config.yaml
arch: "resnet"
image_size: 32
num_classes: 6
norm: "groupnorm"
avg_pool_shortcut: false
loss: "cross_entropy"
batch_size: 128
weight_decay: 0.0
adamw_weight_decay_other_params: 0
Rows from block 11 of a small image classifier, named by matrix and row number. Rows with one number belong to one channel. Each number is 200 + 20 x the weight over its row's rms, rounded and kept within 0 to 999. All counts start at 0.
Before each channel's rows are labels from the 100 images, of 14976, where the channel reaches its highest value: "strongest on" is what is common among them. Only what is clearly more common there than usual is listed. The data: scattered letters and digits in many colours. In brackets: how many of the 100, against the usual share in percent.
# convs0: first 3x3 conv (model.blocks.11.convs.0.weight, 160x160x3x3, each kernel summed), inputs 0-159
# convs1: second 3x3 conv (model.blocks.11.convs.1.weight, 160x160x3x3, transposed, each kernel summed), outputs 0-159

strongest on: count: one (89 vs 17.2)
convs0.96,187,209,181,204,184,176,183,197,230,173,191,173,202,200,196,194,203,173,191,200,179,197,162,213,235,198,219,187,208,195,193,219,194,224,216,187,214,202,197,203,199,178,235,220,234,193,213,179,177,204,221,207,208,216,230,193,185,209,217,196,221,181,198,192,202,194,221,188,212,228,198,220,185,189,203,221,211,195,201,197,159,205,196,180,216,194,206,195,218,218,231,222,228,210,173,211,211,223,236,201,179,175,206,174,206,204,182,168,202,222,260,261,189,199,182,172,192,146,192,217,206,199,179,235,202,206,270,177,175,217,198,212,201,212,215,179,219,177,198,189,196,208,192,197,213,211,231,178,153,203,225,192,218,249,200,180,194,210,180,217
convs1.96,182,201,212,182,212,193,199,215,185,208,193,166,179,188,201,209,235,211,227,221,194,182,173,209,164,173,183,193,201,183,211,181,209,188,206,197,191,176,221,160,198,196,199,194,169,199,179,182,162,176,192,192,185,185,211,189,209,163,205,172,176,204,223,162,221,241,221,211,226,199,232,220,183,210,182,202,215,207,213,236,200,182,203,187,204,216,209,213,171,199,187,186,180,211,191,181,193,217,172,196,228,213,224,212,180,206,192,228,262,183,187,220,216,206,240,185,238,234,213,197,221,186,196,202,189,195,216,216,267,221,207,204,217,187,193,203,199,228,240,162,200,189,204,181,196,206,157,180,185,228,226,221,214,200,225,210,190,180,192,199

strongest on: count: one (89 vs 17.2)
convs0.146,202,201,190,208,187,214,212,233,177,212,183,238,224,211,194,205,227,176,223,181,209,175,177,196,200,213,167,189,194,168,195,198,160,203,164,181,195,216,223,194,157,185,206,187,181,191,247,220,195,189,166,187,209,211,212,152,180,193,175,180,200,216,219,192,208,210,221,207,189,204,178,238,235,185,211,222,221,231,209,167,206,211,174,202,210,203,178,190,212,186,220,209,225,201,228,191,190,202,220,198,227,213,187,214,213,187,194,230,194,225,157,181,187,198,194,188,209,224,214,204,220,180,197,191,189,190,136,211,168,222,216,243,235,221,200,176,195,192,177,191,179,170,199,201,184,212,196,230,199,236,214,185,174,172,214,205,194,212,180,179
convs1.146,181,210,205,182,155,200,186,183,179,172,202,190,175,170,194,173,183,223,190,241,183,190,211,208,205,221,256,200,184,251,228,238,200,201,210,183,219,182,178,224,230,216,217,210,211,196,185,185,223,206,240,226,187,202,196,241,187,171,190,186,166,217,169,225,197,212,225,186,175,202,197,197,191,253,190,206,187,183,216,181,173,198,206,200,194,176,251,172,201,232,215,204,182,213,166,196,206,204,169,205,183,200,241,223,158,198,222,213,191,215,177,178,189,199,214,200,197,200,189,196,209,185,217,195,192,183,198,221,195,195,196,192,195,205,215,220,206,236,213,191,200,150,207,168,189,218,196,176,213,215,195,219,210,211,218,184,186,195,177,190

strongest on: count: two (56 vs 16.6)
convs0.156,177,172,195,178,186,191,215,169,205,231,208,222,206,219,180,196,167,232,182,210,209,210,194,180,192,204,208,204,225,198,216,212,225,196,235,206,208,197,189,211,195,198,218,206,215,186,208,175,183,203,195,205,205,244,232,183,176,194,166,214,182,188,176,176,169,201,183,191,235,201,199,192,199,182,227,186,172,207,185,218,208,211,174,229,223,187,179,195,196,189,220,253,206,203,221,221,188,177,157,188,181,208,215,186,222,185,194,177,183,181,140,135,216,183,196,241,188,168,213,180,186,207,201,192,193,213,265,189,205,159,217,196,170,203,197,214,180,190,201,193,197,239,218,217,200,183,209,217,206,223,195,216,212,217,190,189,188,176,206,203
convs1.156,211,243,198,220,209,202,200,205,233,189,180,132,213,206,235,228,254,213,213,206,203,168,178,164,204,187,160,193,174,201,156,195,185,209,193,208,198,184,208,204,170,201,209,191,199,202,195,184,207,167,193,213,206,216,196,207,194,218,189,200,212,212,229,200,232,212,212,214,210,233,190,204,225,197,193,200,181,169,178,191,145,156,203,197,224,204,201,218,179,221,212,207,182,180,200,196,184,233,224,203,253,202,183,224,186,214,214,190,188,193,207,159,173,192,170,183,190,218,194,208,206,203,193,189,214,156,191,188,200,191,209,212,195,212,182,186,192,219,218,174,192,182,165,183,222,240,199,186,198,199,221,188,181,244,229,202,209,214,204,208

strongest on: count: one (74 vs 17.2)
convs0.84,176,225,211,180,213,226,214,172,233,248,206,183,220,210,226,189,257,210,206,195,207,226,212,209,213,214,196,176,185,206,194,225,226,202,225,213,217,211,203,219,197,179,173,194,218,216,206,192,182,189,209,182,205,193,203,205,183,183,205,207,233,174,191,193,201,208,225,205,237,230,202,201,199,212,195,239,217,189,230,240,149,176,193,237,219,166,202,214,188,176,253,221,209,250,188,184,200,212,212,209,211,193,235,162,214,192,156,159,162,206,220,208,209,187,220,194,179,181,203,174,194,196,180,199,208,165,227,171,203,197,182,211,227,207,213,191,194,181,199,196,187,169,197,169,206,222,197,206,175,188,186,207,208,207,209,187,196,214,195,201
convs1.84,187,176,212,190,156,199,186,214,183,235,192,194,171,180,184,184,206,202,192,211,184,163,160,217,186,202,151,175,204,180,205,206,199,201,208,173,205,217,225,184,194,196,209,207,199,149,169,176,179,211,197,196,165,187,213,181,195,219,173,187,193,204,195,194,199,210,228,202,177,187,209,193,209,207,207,202,204,228,217,212,221,202,201,180,177,196,197,181,187,171,167,178,169,150,211,184,155,180,193,183,163,197,212,198,155,185,196,187,253,196,166,233,225,208,206,169,203,193,170,204,180,192,210,204,198,197,213,205,210,208,216,225,209,157,176,187,195,221,215,184,188,198,222,218,180,205,182,256,214,203,174,233,201,211,167,214,201,181,196,205

strongest on: count: two (59 vs 16.6)
convs0.79,217,182,189,215,202,180,179,190,170,189,167,201,190,208,199,206,188,183,225,217,154,209,214,185,179,194,157,176,191,159,188,151,185,181,157,198,188,175,215,175,218,201,217,178,211,221,213,226,201,186,250,186,210,204,177,223,171,203,200,201,201,184,186,210,175,172,230,187,193,234,197,164,218,191,207,183,178,209,215,190,182,169,209,193,211,219,213,218,203,252,218,151,195,211,244,181,211,209,231,217,207,218,205,196,226,189,184,192,202,198,178,181,203,192,216,202,178,226,219,215,186,203,235,197,206,201,210,199,168,222,212,202,201,204,221,191,189,197,209,250,228,196,227,206,214,206,190,195,207,215,201,194,179,206,198,240,218,219,247,204
convs1.79,191,203,192,183,207,194,213,210,186,211,247,175,232,189,169,216,193,275,187,212,225,191,164,180,198,209,239,214,230,202,221,224,203,214,213,214,182,170,189,202,177,190,194,223,161,187,176,214,206,209,152,199,176,219,195,194,208,197,193,174,216,201,165,186,208,221,201,210,183,163,212,217,172,180,154,220,189,204,192,146,168,212,176,195,194,201,218,203,190,184,194,198,202,202,193,206,223,194,187,165,202,203,229,193,203,215,214,208,196,199,220,187,182,229,198,203,174,201,209,179,189,180,200,197,218,204,188,153,170,189,190,217,226,223,222,230,222,218,212,177,209,163,193,176,169,217,204,171,220,202,199,198,213,207,212,181,181,205,171,214

strongest on: count: one (43 vs 17.2)
convs0.110,199,192,204,174,193,222,206,175,231,245,216,226,198,189,189,194,219,178,236,187,226,163,193,197,184,216,205,224,189,201,191,227,198,175,205,196,197,217,177,215,205,202,182,211,191,189,165,185,193,205,176,194,182,206,216,204,176,178,205,232,199,187,203,219,186,219,202,225,219,229,191,221,211,214,211,122,201,210,198,148,196,199,217,189,202,196,213,183,181,184,222,192,177,177,181,223,175,190,214,184,174,215,190,224,180,194,188,169,193,205,155,225,203,205,183,220,201,201,190,212,199,200,164,192,187,171,195,213,138,213,189,183,175,188,182,202,193,209,216,189,199,184,190,199,214,202,210,248,199,179,188,213,198,241,232,227,159,230,190,232
convs1.110,206,217,207,185,188,187,213,198,233,221,192,228,219,210,193,212,208,198,199,205,187,173,176,174,222,207,185,166,195,180,203,194,202,230,189,200,215,205,202,183,185,195,213,175,215,193,206,190,194,188,190,223,218,211,200,211,223,232,189,201,228,203,185,219,210,187,209,197,197,235,205,207,241,221,191,278,190,198,230,207,201,187,190,198,220,171,182,220,195,163,221,210,176,199,205,219,211,208,229,204,242,208,218,209,237,218,209,188,177,201,242,138,219,200,221,193,218,237,229,243,183,196,200,196,205,224,231,215,217,218,227,214,213,197,204,187,216,216,194,190,179,197,180,190,194,206,238,231,180,249,229,203,203,195,164,226,195,171,186,180

strongest on: count: one (50 vs 17.2)
convs0.154,231,172,199,196,186,185,218,222,204,187,175,210,202,153,165,181,201,226,197,179,189,178,183,228,207,217,184,197,206,210,227,189,184,178,160,203,187,219,225,182,223,214,187,178,185,208,153,222,197,214,204,193,240,210,184,200,207,189,213,203,219,225,198,219,193,201,218,205,234,157,206,217,164,237,201,171,207,221,208,238,199,197,204,189,178,161,195,198,186,162,180,174,169,184,150,189,209,210,185,201,220,234,234,230,198,213,214,218,214,232,192,175,202,217,211,189,210,225,200,206,170,187,207,207,205,211,213,224,222,178,211,152,192,218,190,191,203,210,192,203,210,199,218,224,153,194,210,220,218,174,182,202,243,195,214,199,199,202,195,223
convs1.154,188,201,167,206,217,175,197,179,188,196,237,199,231,246,199,196,214,184,223,191,238,234,223,182,215,190,204,202,218,224,235,226,222,216,179,197,226,180,216,212,185,192,202,241,173,189,208,195,207,210,188,158,135,187,175,201,208,198,176,185,186,180,198,220,196,199,196,195,188,241,190,199,223,174,192,230,197,199,195,176,193,214,187,238,197,232,165,202,207,235,183,191,224,236,236,192,181,199,178,204,208,209,203,198,206,184,214,196,183,181,193,187,202,208,206,191,158,170,187,171,207,202,198,197,190,200,189,163,193,215,166,175,215,200,217,208,175,156,202,210,209,180,184,207,200,224,183,191,194,243,186,203,162,176,212,187,192,224,199,170

strongest on: count: two (39 vs 16.6)
convs0.116,179,209,208,195,189,225,183,234,189,205,209,214,169,203,196,196,201,212,214,210,170,218,162,159,184,203,176,199,206,232,191,234,208,183,199,178,200,208,156,213,178,238,205,177,177,215,202,206,203,207,195,195,197,227,200,219,206,194,187,199,183,175,212,172,211,198,191,212,226,179,234,256,194,193,194,172,203,196,205,183,169,178,198,209,172,212,204,200,176,186,138,151,166,171,171,205,185,206,181,210,211,194,185,170,215,247,167,183,177,184,184,163,194,195,182,223,191,239,226,186,211,210,179,193,195,191,181,234,198,218,228,183,214,189,196,208,204,202,227,203,200,206,203,205,229,217,207,187,214,173,195,184,174,194,252,212,199,193,191,192
convs1.116,209,179,213,196,219,230,249,177,243,224,200,175,218,178,185,196,163,195,198,162,216,205,199,211,215,179,235,201,212,205,221,219,197,200,203,196,181,212,200,177,208,166,187,199,196,156,200,213,190,198,203,179,186,191,200,179,208,183,219,190,173,196,203,217,190,218,218,193,179,188,199,216,239,190,220,219,177,218,207,205,211,216,178,208,205,152,181,189,203,165,217,235,228,206,199,219,176,190,239,241,212,194,233,193,190,181,204,221,185,245,195,182,219,165,212,185,191,170,214,193,219,215,196,191,178,188,204,214,202,216,193,237,202,191,206,198,207,214,236,203,222,214,207,202,199,186,186,230,176,239,169,208,241,220,142,191,176,201,212,181

strongest on: count: two (77 vs 16.6)
convs0.153,237,195,207,217,195,191,246,190,235,187,201,195,175,210,150,218,184,156,207,182,195,199,222,199,233,196,212,210,220,201,181,211,203,290,192,177,207,189,175,196,194,200,189,215,191,191,207,197,194,196,201,170,186,178,193,197,198,185,228,196,161,203,202,181,191,195,201,256,195,183,179,191,211,198,181,190,175,177,182,214,179,196,163,208,269,202,219,190,205,178,224,203,207,178,197,207,193,232,198,201,215,215,184,213,216,209,182,271,174,222,208,173,194,221,176,195,174,199,190,191,190,214,221,205,206,220,200,208,187,213,198,197,225,194,205,207,208,186,172,189,210,227,191,216,196,194,198,239,217,205,194,184,209,221,207,180,181,207,186,196
convs1.153,212,186,220,211,189,202,210,199,196,189,200,139,233,203,241,200,216,204,169,159,218,213,188,185,187,208,222,199,202,198,118,200,200,174,200,159,203,205,94,218,210,212,225,192,192,189,164,189,196,196,209,214,209,199,195,200,188,144,196,206,206,210,235,213,208,200,176,207,236,195,222,184,212,212,206,205,170,190,206,209,205,207,199,212,186,205,197,202,208,211,200,192,185,211,188,188,175,174,184,203,193,206,181,190,183,210,178,189,172,184,192,181,193,207,230,227,209,184,213,200,229,203,205,187,186,220,209,217,207,211,214,203,216,202,182,205,175,203,232,193,226,196,207,171,208,212,205,210,218,188,201,203,195,211,166,196,151,208,211,204

strongest on: count: two (48 vs 16.6)
convs0.73,199,206,202,216,200,184,160,200,217,213,195,213,185,210,229,205,194,187,201,199,208,222,187,199,210,192,192,226,180,222,195,163,183,178,224,183,194,192,144,200,205,209,224,188,205,206,214,206,243,191,200,210,229,203,200,199,187,231,210,204,228,234,187,230,218,200,207,217,237,186,210,222,194,159,227,165,181,189,201,162,191,203,193,173,178,197,230,197,196,198,203,246,145,232,210,187,186,238,185,209,223,193,239,220,228,217,200,185,213,189,224,175,188,145,204,178,169,203,206,227,206,211,167,176,213,188,181,172,200,189,170,173,188,183,187,217,185,216,217,218,206,186,231,199,210,232,186,221,220,203,191,202,195,181,193,193,217,172,198,230
convs1.73,203,171,181,184,169,223,229,221,217,165,191,226,191,206,217,233,183,199,205,212,187,172,203,163,203,218,190,161,193,190,232,215,185,221,214,215,159,183,221,237,195,195,170,199,197,207,207,217,192,197,185,209,185,221,198,212,230,187,196,225,202,173,244,196,195,211,191,211,206,229,178,198,214,171,184,218,234,178,210,197,201,211,224,219,244,227,157,226,222,212,173,169,211,207,214,197,206,153,169,182,209,234,192,182,214,181,205,219,210,198,213,236,218,221,185,195,204,207,230,188,174,208,226,219,223,246,199,205,198,222,192,182,218,209,190,190,220,194,215,205,208,189,193,240,209,197,190,173,178,164,210,190,190,208,221,215,172,221,184,184